From a checkpoint of a small CTC image transcriber.
Model: 32-pixel images, arch resmlp, norm layernorm, activation gelu, layers 12, width 320.
Data: trained on seven-segment displays showing three digits, 97500 training examples, 10.8 epochs.
Rows from block 8 of a small CTC image transcriber, named by matrix and row number. Rows with one number belong to one neuron. Each number is 50 + 10 x the weight over its row's rms, rounded and kept within 0 to 99. All counts start at 0. After the name is the row's rms in percent of the matrix's.
After each neuron's rows are labels from the 100 images, of 14976, where the neuron reaches its highest value: "lies over" is the class under the peak. Only what is clearly more common there than usual is listed. The data: seven-segment displays showing three digits.
# fc1: MLP up (model.blocks.8.mlp.fc1.weight, 960x320), inputs 240-319
# fc2: MLP down (model.blocks.8.mlp.fc2.weight, 320x960, transposed), outputs 240-319

fc1.483 085:56 41 53 48 54 53 59 58 39 46 34 45 50 53 51 37 44 49 42 44 32 66 48 52 46 42 56 39 47 54 49 43 53 36 55 31 54 55 43 59 50 37 72 56 41 47 39 47 46 54 37 60 47 44 71 64 44 65 67 41 61 50 46 50 35 62 48 55 44 59 43 39 68 39 50 55 46 65 54 40
fc2.483 097:32 59 38 61 66 66 66 30 41 44 54 71 45 49 30 51 54 62 44 42 42 41 46 53 37 46 65 32 62 57 45 52 56 37 42 63 46 57 46 58 32 45 50 44 46 37 57 44 51 53 41 32 37 63 60 52 49 69 61 45 48 51 43 55 47 52 34 52 54 52 20 17 45 47 66 77 63 64 56 53
lies over: screen

fc1.330 110:36 57 49 39 56 38 55 67 55 45 41 52 58 55 46 55 57 50 46 28 42 52 49 47 54 26 47 54 45 59 43 34 38 36 53 23 61 36 52 42 57 52 30 51 33 37 35 34 59 32 40 62 44 67 43 69 48 38 44 56 38 34 46 46 45 38 52 37 45 65 42 47 48 46 51 57 48 52 52 38
fc2.330 129:41 44 56 48 58 50 43 53 60 57 32 59 49 58 53 46 49 48 40 46 59 56 74 47 32 40 50 37 54 57 33 45 52 43 44 35 61 48 42 71 56 51 49 48 41 54 55 40 61 47 43 60 41 60 54 57 34 55 57 40 56 49 55 42 36 37 57 46 62 71 41 40 47 55 62 53 49 58 54 64
lies over: screen

fc1.111 109:34 38 30 46 28 59 41 59 51 37 62 55 56 48 64 62 54 55 37 63 44 42 53 69 59 52 69 48 58 48 56 54 49 59 37 53 48 46 52 38 46 39 36 61 53 52 55 50 50 56 57 55 50 62 67 58 49 57 61 58 58 55 56 46 53 60 38 46 38 45 65 43 60 49 52 41 69 50 39 47
fc2.111 113:48 43 40 46 45 50 69 52 48 60 43 51 65 53 56 58 40 46 57 40 32 55 60 53 45 54 50 68 52 30 64 38 50 52 56 59 51 43 48 42 64 55 60 42 62 30 45 36 34 42 56 51 63 51 54 52 45 26 42 55 30 63 43 45 37 47 50 42 60 60 64 62 45 49 53 38 48 46 64 49
lies over: surround

fc1.232 103:44 49 30 44 58 50 47 47 52 47 52 46 46 61 35 63 44 42 49 53 49 70 38 38 42 55 37 25 61 79 56 61 44 34 63 41 54 41 44 54 44 50 50 52 42 40 64 44 52 46 32 52 29 59 47 44 51 46 51 42 41 57 33 46 58 39 52 50 71 49 43 54 42 56 50 45 56 58 50 53
fc2.232 120:47 58 47 44 70 65 60 47 42 50 56 56 48 38 47 47 43 61 49 52 41 47 53 50 44 48 62 52 65 56 47 39 34 61 52 44 45 62 46 48 42 59 41 60 50 58 60 58 52 51 70 35 38 42 53 34 55 43 55 74 42 46 43 30 37 40 53 42 69 54 49 47 29 56 57 38 41 71 65 48
lies over: screen

fc1.615 115:59 45 49 45 53 42 34 38 55 59 33 76 30 50 55 40 45 43 32 53 44 64 60 50 38 48 65 40 58 40 49 63 46 52 52 51 53 53 36 46 51 56 59 62 54 28 56 39 59 51 50 65 52 57 59 57 47 54 43 52 73 46 30 73 40 43 63 60 53 51 41 46 40 57 51 59 52 57 74 35
fc2.615 086:56 51 47 45 61 51 37 35 43 49 46 58 37 46 57 32 71 52 25 66 50 51 51 42 43 45 70 59 58 37 52 62 37 55 42 65 48 52 44 54 33 58 54 39 44 41 49 59 39 47 39 56 38 58 46 49 45 65 41 41 67 57 43 47 54 44 46 60 52 62 56 35 42 49 55 70 54 63 62 55
lies over: lit segment

fc1.244 099:43 38 52 48 50 49 51 32 37 60 37 73 46 46 51 52 57 55 40 52 52 58 54 54 43 39 74 45 58 39 58 44 22 54 50 60 61 56 43 37 43 55 60 45 49 29 40 47 48 43 60 59 50 75 55 47 49 59 51 46 54 56 30 46 49 48 40 34 56 54 53 50 40 59 45 64 37 49 77 44
fc2.244 096:43 60 63 52 57 61 54 36 51 50 40 57 28 55 56 52 61 45 25 54 57 47 47 49 43 47 64 40 49 57 42 55 59 41 29 52 51 47 51 63 43 48 42 49 43 44 46 56 54 56 42 47 42 49 51 63 53 66 41 54 49 38 42 50 60 57 46 42 51 51 39 34 41 54 53 67 71 53 57 74
lies over: screen

fc1.623 105:40 45 64 53 48 34 48 42 35 46 57 56 53 68 58 33 43 42 49 45 64 45 51 55 56 48 57 54 40 46 52 43 46 54 56 44 58 36 41 61 58 46 53 51 43 47 46 44 57 42 53 62 43 54 34 61 56 62 52 44 55 81 54 53 54 28 53 51 38 57 40 47 64 49 54 49 49 57 50 55
fc2.623 137:43 55 36 58 64 55 65 38 48 47 52 67 47 45 37 53 65 67 34 42 53 40 39 46 39 46 73 50 56 57 51 53 56 46 44 52 51 52 46 54 40 45 43 38 31 53 63 49 49 34 38 40 37 57 35 48 58 57 55 46 51 52 58 52 48 60 51 38 40 54 49 30 51 37 71 62 62 64 52 74
lies over: screen

fc1.606 099:51 37 46 44 49 49 58 51 44 49 34 68 36 61 36 57 51 49 35 44 44 64 42 45 44 44 57 42 62 51 69 61 53 42 50 44 49 49 54 50 42 43 59 37 39 35 42 39 42 40 39 28 45 52 54 50 52 50 47 44 55 51 39 56 34 42 42 45 60 57 39 37 50 41 49 55 47 50 56 39
fc2.606 076:25 58 51 64 59 58 52 48 42 44 42 70 36 46 53 59 40 63 40 45 41 50 43 57 55 30 62 32 48 55 35 54 48 46 40 53 52 49 47 56 41 50 60 49 48 41 44 47 59 45 55 32 36 61 46 57 54 57 63 49 45 38 44 55 43 55 36 36 53 49 17 17 51 42 48 64 46 60 53 48
lies over: lit segment

fc1.422 090:69 43 40 49 59 72 64 46 51 43 43 54 50 72 50 44 50 47 43 42 44 44 48 62 36 43 55 44 47 54 44 51 41 30 47 58 31 44 35 46 48 54 47 45 41 48 47 49 35 44 54 39 38 57 45 50 42 43 51 30 32 53 53 33 56 60 44 57 63 49 35 32 58 45 64 55 47 57 46 42
fc2.422 098:36 37 50 09 47 43 51 60 47 44 62 47 60 47 60 46 47 34 31 57 38 44 58 35 57 40 64 63 58 39 52 61 44 55 40 52 54 47 53 45 53 42 43 46 46 52 50 45 66 50 39 67 39 45 52 64 47 51 44 49 59 43 52 47 56 55 42 37 50 44 38 53 47 47 51 56 47 54 36 34
lies over: surround

fc1.431 126:59 62 40 41 45 27 37 36 51 58 34 65 41 49 39 42 54 41 33 48 57 51 58 57 46 45 51 42 54 48 66 60 47 57 48 54 42 42 35 38 35 63 58 53 46 34 48 42 35 41 50 55 55 59 44 52 57 54 39 43 67 55 43 61 43 37 65 58 63 51 50 31 49 67 54 50 44 47 73 44
fc2.431 096:43 56 45 42 54 21 32 48 46 63 52 65 37 41 44 44 61 59 43 50 51 46 56 57 54 51 60 49 57 42 62 46 52 69 30 62 47 43 34 35 44 51 48 46 38 48 37 44 46 58 55 49 44 57 31 53 65 61 26 47 78 58 47 56 46 39 50 43 46 40 46 39 55 62 58 56 54 58 55 63
lies over: lit segment

fc1.711 106:56 54 43 47 34 55 38 40 44 41 45 51 57 55 46 41 64 55 38 49 45 61 74 62 35 53 63 30 38 39 45 63 58 37 47 38 51 40 51 55 30 51 71 45 33 44 47 35 39 53 60 42 65 59 44 42 61 38 47 36 40 49 33 68 25 77 42 47 46 53 61 45 54 52 61 46 51 50 45 45
fc2.711 120:51 66 54 54 42 38 42 38 56 44 54 44 61 51 53 47 45 51 47 50 60 30 42 40 44 51 52 50 40 46 65 66 71 35 54 55 46 41 54 51 45 56 52 37 43 60 55 58 46 27 19 57 54 40 37 48 46 59 51 28 57 49 70 71 64 64 56 50 49 51 60 36 53 38 66 59 61 25 41 63
lies over: screen

fc1.118 089:61 42 55 39 48 48 51 40 46 39 43 60 35 61 43 29 43 45 47 35 64 62 68 49 33 55 59 54 44 50 53 43 58 49 49 42 56 54 43 56 52 50 54 47 30 55 60 40 51 44 50 52 50 46 46 52 60 50 51 46 50 56 34 44 29 40 63 40 55 64 56 58 37 48 50 38 62 45 52 59
fc2.118 092:58 61 46 56 53 51 64 47 50 51 51 36 57 30 50 45 42 57 60 42 50 43 37 57 36 49 37 18 46 48 47 40 56 46 42 51 52 52 43 53 43 41 44 59 59 83 49 48 53 61 45 36 44 50 60 46 64 66 55 33 50 42 51 52 53 52 45 66 54 49 38 48 52 54 54 58 57 52 28 49
lies over: surround

fc1.446 095:52 42 49 65 58 69 48 43 41 37 52 54 53 63 57 57 50 37 40 47 45 49 45 54 59 42 60 53 33 54 59 44 28 48 57 48 47 35 33 66 45 38 60 61 38 41 42 54 40 37 50 50 55 63 43 55 53 45 77 57 50 54 50 37 55 60 58 50 39 59 58 35 66 39 42 68 49 71 57 51
fc2.446 098:29 61 57 62 53 54 52 44 38 62 48 61 52 35 35 52 45 65 54 49 46 42 38 41 43 57 47 38 60 53 37 32 65 45 52 49 77 42 51 65 50 52 47 54 53 52 56 47 60 44 39 55 43 63 41 54 49 57 55 47 44 54 58 51 51 43 62 29 47 60 43 56 53 40 73 51 52 58 62 57
lies over: screen

fc1.28 098:33 24 39 24 37 55 51 41 63 42 45 54 45 68 54 43 44 55 35 40 53 49 59 43 35 39 53 48 45 62 71 69 58 39 39 50 41 57 67 49 41 50 51 43 62 42 59 51 45 43 28 55 46 61 65 51 50 50 48 37 45 44 54 42 67 36 35 33 59 52 37 41 57 36 64 39 60 49 50 47
fc2.28 111:53 45 68 66 49 56 64 60 35 43 57 34 58 56 44 47 48 45 73 52 45 58 43 68 43 53 31 58 42 47 31 38 43 50 49 46 46 55 48 54 51 49 59 54 60 47 39 63 53 58 51 42 58 50 57 53 47 52 58 51 39 42 49 53 51 60 61 57 48 49 41 76 57 37 21 55 48 46 36 34
lies over: surround

fc1.203 089:66 41 41 46 58 64 69 51 49 45 48 49 51 63 62 45 44 49 44 44 42 41 44 70 35 45 60 48 51 52 43 48 44 32 35 59 46 42 38 40 54 45 46 42 40 50 46 39 41 45 55 44 30 49 51 57 41 51 52 25 45 56 58 45 65 61 37 43 52 53 45 34 53 49 73 54 41 64 46 45
fc2.203 105:40 42 47 03 43 44 46 58 48 42 53 51 57 44 49 53 53 45 30 59 43 46 61 34 61 45 60 61 57 43 46 58 49 53 39 46 56 49 57 46 58 38 35 48 45 48 55 45 64 54 42 64 41 42 56 62 50 43 39 49 56 46 49 44 52 55 43 36 44 42 41 55 49 48 48 51 53 49 44 36
lies over: surround

fc1.469 108:70 61 50 57 47 42 69 38 62 65 35 56 61 64 34 49 52 44 52 50 52 61 48 57 41 51 55 42 43 61 69 38 52 52 52 37 52 44 47 57 50 57 50 44 47 50 50 49 29 49 53 43 58 35 55 45 52 48 57 50 41 46 26 36 32 48 62 48 61 61 50 54 54 53 53 30 40 45 52 42
fc2.469 108:67 55 58 61 45 33 60 37 79 65 22 51 54 59 52 47 31 50 55 52 50 71 45 55 33 38 39 29 37 32 49 51 44 51 55 52 51 54 46 51 61 50 56 54 61 49 52 39 43 66 47 53 67 55 62 46 48 35 52 37 31 39 33 50 35 33 43 68 58 58 40 68 50 74 39 47 50 34 62 32
lies over: surround

fc1.629 096:68 30 39 48 56 75 61 50 46 33 43 51 55 76 41 39 43 56 44 49 44 45 59 67 33 44 52 45 43 53 45 45 53 31 39 55 37 49 45 54 41 62 50 40 34 48 51 49 39 39 51 42 43 59 40 60 44 44 50 37 32 58 53 38 46 59 46 53 65 55 31 33 64 49 65 49 43 51 41 40
fc2.629 100:35 32 52 12 47 44 52 62 48 45 63 50 57 44 60 48 47 41 35 57 35 52 54 35 65 40 59 63 52 43 38 55 42 52 51 44 65 44 53 48 65 39 38 54 43 50 45 43 70 57 43 65 34 46 60 61 49 49 49 46 52 49 50 47 55 50 41 35 43 45 35 62 51 43 44 55 43 53 39 30
lies over: surround

fc1.653 084:49 45 35 55 49 61 57 60 48 55 44 52 56 52 72 54 58 51 50 43 39 42 40 58 43 52 51 45 57 68 50 57 50 29 38 61 54 45 40 30 54 40 42 42 44 56 57 46 48 53 48 42 31 51 68 50 39 60 55 19 51 46 61 47 59 57 47 51 63 54 47 42 45 55 90 48 51 65 51 35
fc2.653 106:39 48 52 05 49 38 44 42 45 38 48 60 39 47 33 46 45 56 31 57 63 45 57 39 48 47 56 49 57 54 38 53 56 55 45 43 52 45 53 60 52 36 40 47 43 49 52 42 74 54 40 59 38 55 46 61 57 51 34 48 59 45 45 46 46 38 42 33 45 49 31 48 45 52 40 60 58 51 43 55
lies over: surround

fc1.681 107:56 48 57 47 53 50 49 46 46 55 34 68 46 53 40 41 69 59 32 34 42 57 65 58 48 40 59 50 53 55 47 39 51 44 46 30 41 52 35 55 44 48 49 55 43 35 43 45 43 39 49 46 47 49 60 56 47 56 46 45 57 47 27 36 33 46 56 56 50 74 54 40 53 56 67 60 60 68 63 38
fc2.681 067:31 66 56 55 63 61 71 46 41 34 56 48 55 47 51 30 52 55 49 31 53 36 48 51 28 53 53 40 53 51 47 32 69 46 32 39 44 54 56 53 44 49 57 51 42 71 54 53 61 50 36 34 38 41 44 45 61 73 53 35 54 41 50 53 46 46 34 63 52 63 37 32 46 43 50 60 58 52 12 63
lies over: lit segment

fc1.395 102:52 34 28 42 50 57 65 58 49 34 59 61 51 61 47 59 38 54 41 62 30 48 35 70 45 51 62 30 61 73 43 40 51 53 50 60 59 41 38 37 51 53 34 56 54 50 62 49 56 60 46 44 41 53 47 60 48 40 67 46 47 49 50 46 55 67 42 51 54 50 45 27 57 50 40 56 49 48 38 40
fc2.395 106:33 61 60 49 47 63 54 33 46 56 60 48 65 48 55 27 50 35 41 51 42 35 55 31 53 48 71 69 47 25 47 51 39 37 49 46 51 31 55 54 51 55 47 44 40 53 48 43 36 21 48 67 50 60 35 63 49 43 42 58 35 63 58 57 65 55 63 44 51 56 58 41 46 47 65 59 64 58 78 67
lies over: surround